{"norm": "layernorm", "label_smoothing": 0.1, "beta2": 0.99, "max_precond_dim": 512, "max_grad_norm": 3.0, "max_steps": 14200, "batch_size": 512, "weight_decay": 0.2}
Rows from block 4 of a small image classifier, named by matrix and row number. Rows with one number belong to one neuron. Each number is 128 + 32 x the weight over its row's rms, rounded and kept within 0 to 255. All counts start at 0.
Before each neuron's rows are labels from the 100 images, of 14848, where the neuron reaches its highest value: "peak on" is the class under the peak; "strongest on" is what is common among them. Only what is clearly more common there than usual is listed. The data: flat shapes of many kinds, plain or patterned, on busy backdrops. In brackets: how many of the 100.
# fc1: MLP up (model.blocks.4.mlp.fc1.weight, 512x128), inputs 0-127
# fc2: MLP down (model.blocks.4.mlp.fc2.weight, 128x512, transposed), outputs 0-127

peak on: triangle (34)
strongest on: triangle (51); largest shape: triangle (41)
fc1.160 [153 117  96 144 144 126 114 128 133 149 135  91 138  53 160 138  95 193 126  58 132  74 103 165  80  74 174 115  77 135 138 147 137 124  86 107 168 105 107  62 140 120  92 140 141 205 186  76  75 173 109 143  93 140 147  99 152 129 175 141  59 128  89 127 182 146 124 120 155 139 133  96  91  92 148 126 144 130 125 112 127 160 173 184 126 148 112  84 124 143 144 152 119  99  67 142  94 155 161 154 112 140  76  74 135 170 124  71 157 115 145 109 100  90 124 107 124  71 140 130 148 108 130  84  71  95 110 138]
fc2.160 [139 133 104 173 154 110 165 139  71 128 183 167 114 108 140 134 155  61 139 188 166 146 107 123  87 130 104 146 133  86 111 100 145 112 148 148  98 165 129 162 168 116 139  93 133  59 121 150  81 115 126 160 157 111 126 117 185 197 120  90 166 155 171 143 102 155 105 154  69 131 128 150 135 128 175 164  88 154 144 165 125  93  91  60 121 113 137 120 151 103 149  66 140  95 166 167 125  86 143 107 165  90 159 198  68  83 150 138 129 153  95  99 178 157 127 107 138 119 114 103 136 160 119 146 165 175 197 187]

peak on: ring (36)
strongest on: ring (71); largest shape: ring (61)
fc1.11 [100  95 127 130  92 180 116 119 157 130  73 178 102 209 169 120 159 158  76 161 111  88 167 128 147 152 106 142 196 139 152 144 123 109 136 112 175 152 127 137 173 129 122 172 123 114 123 177 129 134 186 126 109  70 113 186  72  35 109 108  82 149 163  94 170 111  94 139 148 159 122 204  87 125  87 103 165  74 153 107 147 112 103 116 149 138 136 202 150  93 120 126 146  62 123  95 132 119 102 119 113 126 150  75 150 131 134 103 110  89 144 104 107 108 148 145 159 120 169  86 142 167 117 122 147 117  72 121]
fc2.11 [148 102 159 126 147 126 121 174  77  86 168 120  92 131 140 131 130 198 140 231  74  78 183 142 133 181 126  72 148 126 107 138 171 132 153 108  82 177 128 112 116 162 136 162 171  88 127 140 107 169 129 161 150 204  91  62 144 125 154  99 126 130 128 105 135 145 138 138 142 113 164 162 172 143 131 130 124  88 132 155 110  85 129 145 153 134 136 112  83  92 140 136 142  88  86 130 155 138 117 197 124  83 114 179  46 114 131 109 120 112  85 127 166 140 123 124 133  90  91 161  96  75 127 189 134 161 153 183]

peak on: circle (41); hexagon (29)
strongest on: count: one (45); circle (43); largest shape: circle (42); hexagon (36)
fc1.94 [ 44 118  65 153 115 130 101 225 133 184 169 140 167 109 143 117 151 143 130 111 159 167 132  88 171  43 145 173 147 162 149 137 131 135 112  66 102 211 118  95 159 159  76 161 145 110 104 108  89 154 114 127 129  45 143 159 114 132 161  75 139 159 121 151 159  97 106 131  97 141 102 136 141 145 129 126 155 146 170 146 161 108  96 105  59  94 140 154 156 144 131 151 165 134 176 142 158 108 105 122 106 167 111 149 133  82 146 107 169 114  51 140 147 104 140 121 157 115 112 137 134 134 140 131 112 152 116 198]
fc2.94 [109 102 107 155  84 153 131 103 113 123 106 145 120 172 161 124 146 176 116 136 106 193 121 133  97 113 116 134 108 139 144 179 141  93 184 106 182 123 117 122 133  90 173 157  62 141 155  97 173 135 183 153  91 127 114 145  91 187 131 160 131 116 167  83 101 137 185 170  94 100 141  96 102 162  68 120 173 147 103  91 156 139 122 127 154 118 105  74 142 113  99 177 103 163 124 100 126 148 118 121 122  85 123 101 176 178 101 100  87 161  86 107 115 181 157 102 203 150 180 144 131  88 136 190 128  40  97 158]

peak on: ring (28)
strongest on: ring (70); largest shape: ring (48); orange shape (46)
fc1.511 [114  70  72 157 140 100 152 151 146 122 141 140 127 188 164 101  72 150  75 166  85 147 120 129 179 102 130 151 168 153 116 170 156 126 146  95 166 173 142  96 154 156 105 148 112 116 117 125 157 152 117 117  97  99 176 171 120 110 139 129 176 166 172 127 197 149  94 195  66 128  95 170 150 126 111 120 100 102 109  96 153 170 131 123 144  63 137 157 138  85  97  80 146 140  71  84 146  95  87 121 176  58 139  84 138 123 147 116 120  91 157 131 174 118 138 167  85 103 100 142 121 112 126 203 158 138  75 167]
fc2.511 [ 87  93 150 114 105  84 180 135  89 124  80 133 119 153  97 178 147  96 124 107 117 180 101  76 131 108 140 121 110 136 236 113 121  98 160  79 164 118 189 128 143 164 104  83 160 107 102 158 122 177 100 143 166  87 141  90  42 209 123 178 146 110 188  89  81 116 112 175 120 150 139 135 117  93 139 142 126 123 126 132 189  70  94 140 143 159 148 162 148 116 182 126 131  91 153 150 167 133  93 123 174 113 163 119 135 151 136 150 161 126 137  95 108 112 102 120 170  72 117 114  90 105 126  99 109 109  85 126]

peak on: circle (33); pentagon (28)
strongest on: circle (39); pentagon (37); largest shape: circle (35); its colour: red (35)
fc1.198 [ 59 125  98 181 130 194  66 172  79 189 209  86 102  92 126 144  95 153 132  96 165 193 148 137 175 107 136 107  58 129 146 118 138 114  97 144  56 175  88 107 129 128 117 151  87 166  53 118 110 105  99 144 142 118 154 151 151 119  91 137 138 140 100 116 149 104 115 147 135 126  77 148 117 131 126 149 105 179 176 146 153 148 125  92 127 100 116 115 110 120 145 139 148 140 173 110 141 133 115 169  85 198 152  82 151 159 164  66  63 161 127 124 104 166 128 144 173 135 120 107 150 119 122 175 145 128 133 169]
fc2.198 [132 179 109 160 118 165 177 148  62 125  59 129  95  92 133 147 140 193 171 118 120 106 145 101  64 127 127 183 185 134  67 134 123 167 145 105  94 125 128 120 126 174  97 113 128  94  94 102 100 141 101 103 175 103 211  85  61 165 143 164 120 117 146  89 144 105 129  94 148 128 191 139 146 133  45 111 152 116 115 162  74 133 144  91 107 108 107 144 107 168  99 129 179 132 103 146 146 144 139 182 142  87 104 142 161 137 120  99 155 132  93 134 171 167 133 125 160 108 102  91  99  91  48 125 136 118 100 124]

peak on: square (44)
strongest on: square (63); largest shape: square (60)
fc1.311 [171 139  88 157 135 145 130 195 135  92 150 148 102 179 133 122 113 129  88 137 180 125 129 177  90   0 101 188  92 110  91 140 146 137 153 107 129 131 139 146 101 134 104 150 136 143 143 119 122 159  54 103 104 114 158 157 136 139 127 135  94 161 120 131  76  86 111  78 182 131 140 140 176 121  32  98 157 123  83 118 142  61 146 103 100 145  94  97 150 111 124  78 100 169 140 119 101 131  99 107 168 118 129 100 136 174 123 147 120 183 139 144  96 122 166 123 158  83 125 117 160 181 144  85 134 154 153 135]
fc2.311 [108 181  98 108 135 105 119  94 180 138 111 120 119  69 171 207 146 134 147 126 136 113 119 111 143 138 185 126 158  60 167 105  99 171  98 133 114 154 129 125 136 124 124 100 119  59 160 153 168 179 105 129 112 135 110 108  82 105 158  98 127  86  97  67  79 148  66 106 121 115 110 116 124 172 182 190  80 141  93 136 117 128 124 122  98 124 149 104  96 107 182 124  51  83 164 185 168 128 117 182  67  91 114 106 136 165 132 147 169 128 138 122 107 155 119 182 178 119 133 144 137  84 118 179 111 114  85  93]

peak on: gear (37)
strongest on: gear (45); largest shape: gear (43); ring (32); its colour: yellow (28)
fc1.376 [152 148  74  66  88 122  92 124 180 151 140 190  86 115 142 112 125 150  97 152  98  53 159  94 115 135 136 129 182 143  71  63 149 129 197 137 142 141  96 161 114 114 159  93 177 205 166 133 178  81 165 157 162 123 142  79 154  98  90  97 133 152 198 107  95  71 114  94 141 151 160 142 129 152 127 164  96  69 132 142 136 171 154 114 150  90 159 121  81 105  95  77 134 130 125 145 113 131 124 105 136 125 119  86 121 144  63 141 142 140 103  94  66 149 132 100 136  83 167 126 168 130 158 118 146 143 147 115]
fc2.376 [116 143 163 196 117 120 126 152  99 150 184 158 132 131 101 156 121 155 100 122  87 133  98 119 126 114 157 100  79 121 163 192 111 126 159  79 152  85 108  93 137 122 135 150  85 142 101 150  78 201 156  84 145 125  99 158 147  75 122 120 118 128 113 149  70 133 111 158 170 107 139 136 154 209 145 124 202 107 147 131 122 117 104 136 152  84  62 160 119 109 175 178  93 131 144  61 146 127 196 185 144 102 178 115 108 109 148 110 134  79 156 172  96  51 162  63 136 119 131 129 132 102 143 151 122 100 116  97]

peak on: square (45)
strongest on: square (58); largest shape: square (52); count: two (41)
fc1.85 [ 83 122 126 147 103 112 125 137 125 154 101 138 182  86  67 122 115 138 125 170  90 133  97  88 162 236 104 118 145  68 150  89 140  73 100 102 153 155 110 102 163 133 135 144 100 113 128  58 150 106 196 140 103  86 113  99 122  53 115 132 142 107  94  99 121  88 146 141 107 122 134 107 130  95 157 143 132 127 184 110 110 129 143 112 142 128 120 145 153 184 187 139 207 140 125 114 107 144 134 126  96 105 107 170 178 152 111  55 106 125 131  87 172 122  97 104  47 187 152 135 133  63 107 141 114 111 140 100]
fc2.85 [129 131 112 117 164 145  96 204 132 144  79  94  34 131 190 134  82 120 153 108 173 111 150 125 126  96 144 161 147 125 118  92 103 116 144 169 127 122 125 149 154 102  87  62 153 137 117 180  60 129  95 182 157 123 140 112 150 116 124  56 109 170 101 117 105  99  79  92 122 136 119 136 117 167 127 143 149  97  66 132 159 109  72 126 143  91 156  88 119  92 126  89  80  41 127 177 142 110 152 159 119 121 153 131 157 107 158 191 178 152 129 105 146 162 186 155 154  98 177  94 135 156 131 131 134 149 169 106]

peak on: ellipse (28); bar (26)
strongest on: bar (41); ellipse (37); largest shape: ellipse (26)
fc1.263 [112 110 133 101 153 158 103 153 101  75 138 120 163  80 172 140  78 129 121 144 124 191  80 107  86  91 169 160 147 154 157 118 139  62 145 127 131 123 161 119 175 130 168 153  83  87 105 111 118 164 146 146 139 125 144 148 100 106 121 153 148 163 133 160 145  80 122 145  74 165 125  85 189 131 129 133 159  91 110 181 143  77 133 164 116  53 148 156 147 142 129 178  51  94 158 134 139  46 148 114  82 122  85  53 144  79  98 164 125 138 188  90 152 105 105 134 113 152 140 135 174  97 134  95 152  81 141 139]
fc2.263 [131  68  55 126 136 109 201 105 135 177 127 112 118 199 148  87 115  61 150 145 153 107 105 137 145 164 127 131 119 133  89 104  64 154  85 109 188 173  47 170 143 113 119 155 147  63 149 159 101 157 143  91 132 101  95  71 151 199 152 100 164 109 135 117 144 118 139 116 192 103  85 103 117 150 136 117 104 131 151 120 167 131 149 104 113 124 122 149 102 161  97  73 123 174 100 150 127 140 154 125 101 155 176 130 105 142 147 167  94 106  33 179 109 108 122 126 114 139 107 114  64 113 135 132 102 145 139 116]

peak on: triangle (51)
strongest on: triangle (70); largest shape: triangle (59)
fc1.326 [187 144  78 130 157 190  83 176 106 137  89 137 173 144 155 110 200 118  79 169 122 146 119  98 143 169 111 193 100 156 101 119 148 118 128 169 161 122 125 122 134 156 163 114  89 115 110 172 136 140  93 119 151  87 152 160  91 110  93 128 106  51 102 131 102 107 165 114  86 154 165 123 161  74 140 122 110 141 123 161 136  87 188 120 159 110 100 103 158  77  74 109 136 194 158 121 141 144 151 176  62 130 114 124 108 171 115  87 141 120 113  81 106 174 144 121 127 162  77 104 124  88 216 129 107  95 141 152]
fc2.326 [178 124  99 172 121 127 154 171  50 127 218  81  66 132  73 116  49 142 129 153 116 171 116 194 154 114 142 151 125  65 126 166 109 130 136  85 131 127 180 162 144 142 156 111 162  78 135 169 147 133 130 131 178 110 106 134 142 181  88  72 128 135  91  97  98  78 139 168 125 104 112  66 132 138 172 145 109 139 139 147 147 148  64 143 169 113  92 173 128 145 135  58 162  82  63 163 102 100 153 109 133 154 120 144 100 148 155 123 138 148 117  84 175 167 119 149 126 112 127 133 125  92 104 124 143 118 129 145]

peak on: ring (30)
strongest on: ring (73); largest shape: ring (69); count: one (46)
fc1.377 [131 143 172 107 131 139  82 154 127 159  86 193 180 113 183 123 148 128 117 121 134 134 102 104  94 132  48 144 171 167 133  82 150 155 126  93 174 150 132  76 179 135 176 147 168 111 110  75 131 158 153 143  91  91 106 126 128 115 134 105 190 137 126 155 121 154 127 160 116 221  89 130 140 125  90 116 138 134 161  96  64 159 183 118 120  96 109 121  93 117 138 139 132 146  87  92 133 173  76 124 144  96 167  98 144 129  64  77  99 135 191 104 115 200 176 131 146 175 113 119  80 150 152  97 132 140 161  93]
fc2.377 [141 145  69 110  80 142  97 175 114 144 118  73 131 137 110 105 142 113 137 181 137 127 132 110 126 181  97 146 141  87 118 193 110 198 156 163 118 182 115 136  94  57 175 138 129 188 114 159 147 107  77 131 188 132 181 162 132 128  59 121 125 119 178 136 178 119 101  82  88 126 204 110 141 114 111 154 136 126 117 134 164 140 144 114 134 134 135 127 118 132  74 123 131 109 142 147 138 165 127 160 157  83  74 155 107 179 145 108 138 119 208 158 148 156 112 166  88 120 142  75 120  37  93 103 147 126 151 162]

peak on: hexagon (25)
strongest on: hexagon (36); largest shape: hexagon (28)
fc1.371 [ 73  67 173 109 115 192  86 139 106 157 126  88 128 126 118 129 119 167 116 123 133 165 147 156 139 133 158 103  43 134  66 145 143 130 112 107 119 102 117 123  99  97 123 142 126  82 111  72  24  81 151 114 130  68 212 122 152 142  85  89 168 116 135 106 128 124 161 185  94 102 107 125 158 138 146 105 132 122 135 123 139 103  72  77 148  50 117 176 118 164 164 148 136 114 158 108 166 154 129 147 137 172 127 136 119 157  85  95  75 159  85 135 108 106 166 148 141 131 118  98 197 112  86 153 112 106 148 125]
fc2.371 [134 141  97 136 145 143 150 181 117 108 133 138 137  85 165 172 141 110 143  97 140  47 128  67  90 153  89 140 175  94 153 165 133 133 172 158  80 154 145 116 132 146 161 143 131 152  93 228  90 162 134 184 135  98  98  71 101 144 133 151 106 179 129 112 158 118 121 113 170 143  99 121 119 125 115  91 148 105 160 131  90 106 164 131  96 136  93 138 146  97 162 158 134  98  92 169  46 115 182  84 138 134 122  78  87 125 135 107 167 147 175 152 134 141 115 178 136 117 158 116 141  80  74 221 132 171 141 166]

peak on: square (40)
strongest on: square (55); largest shape: square (51); count: two (49)
fc1.173 [132 108 125 130  92  93 117  98  74 137 111 135 148  88 102 132 116 187 158 126  84  85 109  78 142 165 124 116 154  84 139  84  97 149  62 112 116  61 120 135 122  58 130 172 153 139 125 113 138 114 183 142 128 119 121 100 113 158 141 112 104  83  91 150 143 154 110 166  93 145 140 161 128 149 134 122 122 174 187 100 133 165 135  82 156 135 140 127 142 113 143 155 211  96 109 133  90 128 187 145  56 107 122 143 138 108  44 121 131 131 112  89 155 135 112 168 133 240 129 179 125 152  45 159 116  97 120 128]
fc2.173 [129 122 169 144 130 158 137 160 150 108 146  79 142 130 139 140 145 155 154 118 150 164 152 155 114  86 138 149 143 118 107 149 121 160 139 113 165  96  96 130 129 174 100  33 123 103  99 172 144  98 172 117 115 113  88 165 103  89 125 157 131 161  73  77  73 121 165 100 131 172 128  89  95 115 136 133  69 149 151 169 117 103  95  91 117 131 185 119 123  78 143 150  43 109 182 114 138 116 133 133  67 117 135 131 123 147 187 213 192 140 144 129  53  95 126 199 121 117 122 155 102 132 107  60 135 140  76 118]